python train.py --horizontal_flip=false --parallel_block=true --inner_norm=false --patch_size=[4, 4]
Rows from block 5 of a small CTC image transcriber, named by matrix and row number. Rows with one number belong to one neuron. Each number is 50 + 15 x the weight over its row's rms, rounded and kept within 0 to 99. All counts start at 0.
After each neuron's rows are labels from the 100 images, of 14976, where the neuron reaches its highest value: "top examples" is what is common among them. Only what is clearly more common there than usual is listed. The data: numbers of one to four digits printed on busy colour backdrops.
# fc1: MLP up (model.blocks.5.mlp.fc1.weight, 640x320), inputs 107-213
# fc2: MLP down (model.blocks.5.mlp.fc2.weight, 320x640, transposed), outputs 107-213

fc1.406:57 45 44 44 40 41 74 87 59 35 41 56 41 47 46 57 40 35 54 13 64 71 36 39 55 34 80 39 60 59 57 44 40 57 59 58 66 21 17 41 54 62 63 55 33 36 46 47 49 53 54 37 52 41 40 20 71 45 62 71 69 49 28 62 24 62 67 71 56 47 48 57 29 61 31 64 54 31 44 61 51 30 59 35 31 24 63 28 48 52 39 64 63 46 45 41 36 55 42 43 69 56 31 56 76 45 45
fc2.406:38 54 52 48 22 54 58 34 53 56 45 56 57 48 70 48 53 24 28 43 54 54 81 34 30 53 56 44 44 75 58 68 43 64 45 63 47 68 64 52 65 52 39 29 38 28 33 29 35 45 23 52 49 67 44 34 33 59 54 55 72 49 20 44 19 58 58 57 51 68 13 63 41 59 31 29 17 63 47 59 37 54 35 57 43 54 44 85 75 28 33 53 50 35 64 56 69 58 71 72 50 45 69 57 67 54 59
top examples: the digit 7; last digit: 7; first digit: 7

fc1.17:27 56 52 63 39 46 62 44 59 55 84 32 62 58 77 37 59 55 48 40 45 63 47 57 38 29 63 45 44 58 35 90 55 61 83 39 66 67 82 45 50 45 69 60 32 49 58 71 38 64 54 57 66 74 72 48 90 58 70 42 41 39 20 53 47 65 64 50 40 33 68 55 41 03 55 62 50 24 43 51 58 30 56 41 91 66 53 35 53 36 74 29 67 47 37 54 61 19 57 31 82 18 45 54 48 41 49
fc2.17:42 95 48 48 51 74 58 62 55 57 60 47 01 41 52 69 63 37 58 56 64 58 51 19 57 28 57 37 40 12 40 40 55 42 36 56 48 62 68 44 77 62 68 55 75 43 46 72 62 66 67 48 48 40 34 41 47 47 72 52 63 42 30 35 15 65 66 56 61 24 77 54 33 54 28 52 37 62 41 52 56 55 50 57 25 35 37 46 38 45 40 71 29 60 62 66 62 67 72 42 23 54 50 55 19 57 57
top examples: the digit 7; bold; first digit: 7; last digit: 7

fc1.355:51 29 41 74 50 46 60 26 62 30 33 50 60 47 54 58 55 28 81 61 29 56 76 50 54 20 49 78 34 62 47 39 36 51 39 59 64 70 71 51 73 55 49 53 43 66 44 64 64 44 62 63 37 33 45 59 62 59 46 35 42 51 36 53 36 31 36 37 42 51 43 62 49 39 61 73 48 21 34 49 33 64 38 40 69 34 45 50 53 31 51 31 42 42 75 48 52 39 72 72 39 36 40 40 51 53 48
fc2.355:64 36 44 36 19 51 58 21 46 43 58 75 55 53 32 35 36 48 38 52 39 70 37 43 50 71 39 51 61 37 80 52 61 85 50 81 80 53 43 65 42 55 51 95 61 42 55 83 42 48 73 55 38 37 52 20 62 60 62 60 58 67 34 40 66 65 57 57 28 38 60 51 70 41 50 51 37 27 70 40 51 31 33 64 43 44 82 58 35 41 69 88 45 45 14 32 74 33 62 41 30 51 47 40 54 41 54
top examples: the digit 7; first digit: 7; last digit: 7

fc1.204:45 50 75 58 50 52 63 42 64 30 52 51 51 43 57 56 47 49 50 43 54 38 65 30 53 60 59 42 50 52 63 62 70 59 68 37 37 27 49 46 60 83 75 11 73 53 58 58 31 40 28 58 63 43 51 47 46 39 66 31 53 66 57 28 72 65 65 38 49 29 53 44 33 65 79 49 57 59 70 47 45 47 93 62 39 62 45 52 49 53 45 31 66 25 65 32 63 34 77 58 57 52 52 52 53 04 37
fc2.204:67 31 14 62 56 44 34 55 61 33 50 67 64 25 04 50 60 36 40 36 51 83 54 61 34 29 47 25 40 69 36 42 41 04 32 60 54 45 50 81 58 55 49 70 67 49 40 59 64 30 30 40 52 36 42 62 43 59 18 46 16 41 50 35 35 64 48 74 59 62 33 70 60 45 65 57 46 57 36 35 68 26 05 68 74 33 71 44 42 64 50 51 49 50 49 21 42 40 44 38 37 48 54 46 65 78 27
top examples: length: three; the digit 9; last digit: 9

fc1.496:45 66 40 74 55 37 44 71 52 62 51 60 25 29 44 61 61 41 42 50 49 58 45 62 53 28 28 53 39 48 40 51 45 56 49 52 72 44 33 43 57 51 65 68 43 34 85 33 61 19 58 33 51 61 30 68 43 76 74 62 48 59 51 52 53 64 62 48 25 18 39 41 62 58 92 62 81 53 33 57 64 59 49 37 48 16 58 47 31 60 36 38 59 54 53 56 21 37 61 31 45 53 45 67 54 39 50
fc2.496:63 54 50 49 64 34 12 55 72 54 26 50 57 54 34 45 49 56 62 49 42 41 14 53 50 55 33 73 62 50 71 35 52 62 68 57 47 67 82 39 60 54 63 38 32 44 26 55 60 42 63 80 64 22 63 32 37 62 50 37 46 19 58 52 49 54 19 59 66 83 65 43 37 39 44 40 53 47 22 76 41 33 52 57 27 39 77 45 23 87 62 37 28 60 42 72 69 38 59 67 42 56 24 83 59 47 36
top examples: length: three; the digit 1; last digit: 1

fc1.563:39 45 61 66 50 52 56 54 65 51 48 66 49 50 61 27 64 38 48 42 53 76 69 57 82 41 57 33 58 74 41 65 79 64 69 63 54 54 49 49 66 68 65 50 50 24 60 69 72 48 51 37 20 37 81 54 49 46 33 53 46 57 87 38 70 46 38 37 41 75 47 51 30 44 43 40 83 35 37 61 41 36 55 60 87 36 33 44 34 50 71 58 34 50 69 41 60 44 59 43 57 77 33 47 96 52 62
fc2.563:58 35 29 67 56 60 34 35 65 27 54 44 52 64 37 32 44 43 65 32 44 33 32 44 43 51 31 60 66 35 51 36 31 32 56 49 23 49 50 41 30 36 77 24 62 36 31 56 64 41 71 90 61 55 32 55 40 40 40 34 54 59 48 72 47 43 40 76 45 51 52 55 47 70 77 55 16 56 46 60 25 82 52 32 46 50 29 34 42 50 42 57 72 46 33 68 59 45 48 53 66 51 66 22 78 82 35
top examples: length: three; the digit 5; last digit: 5; black ink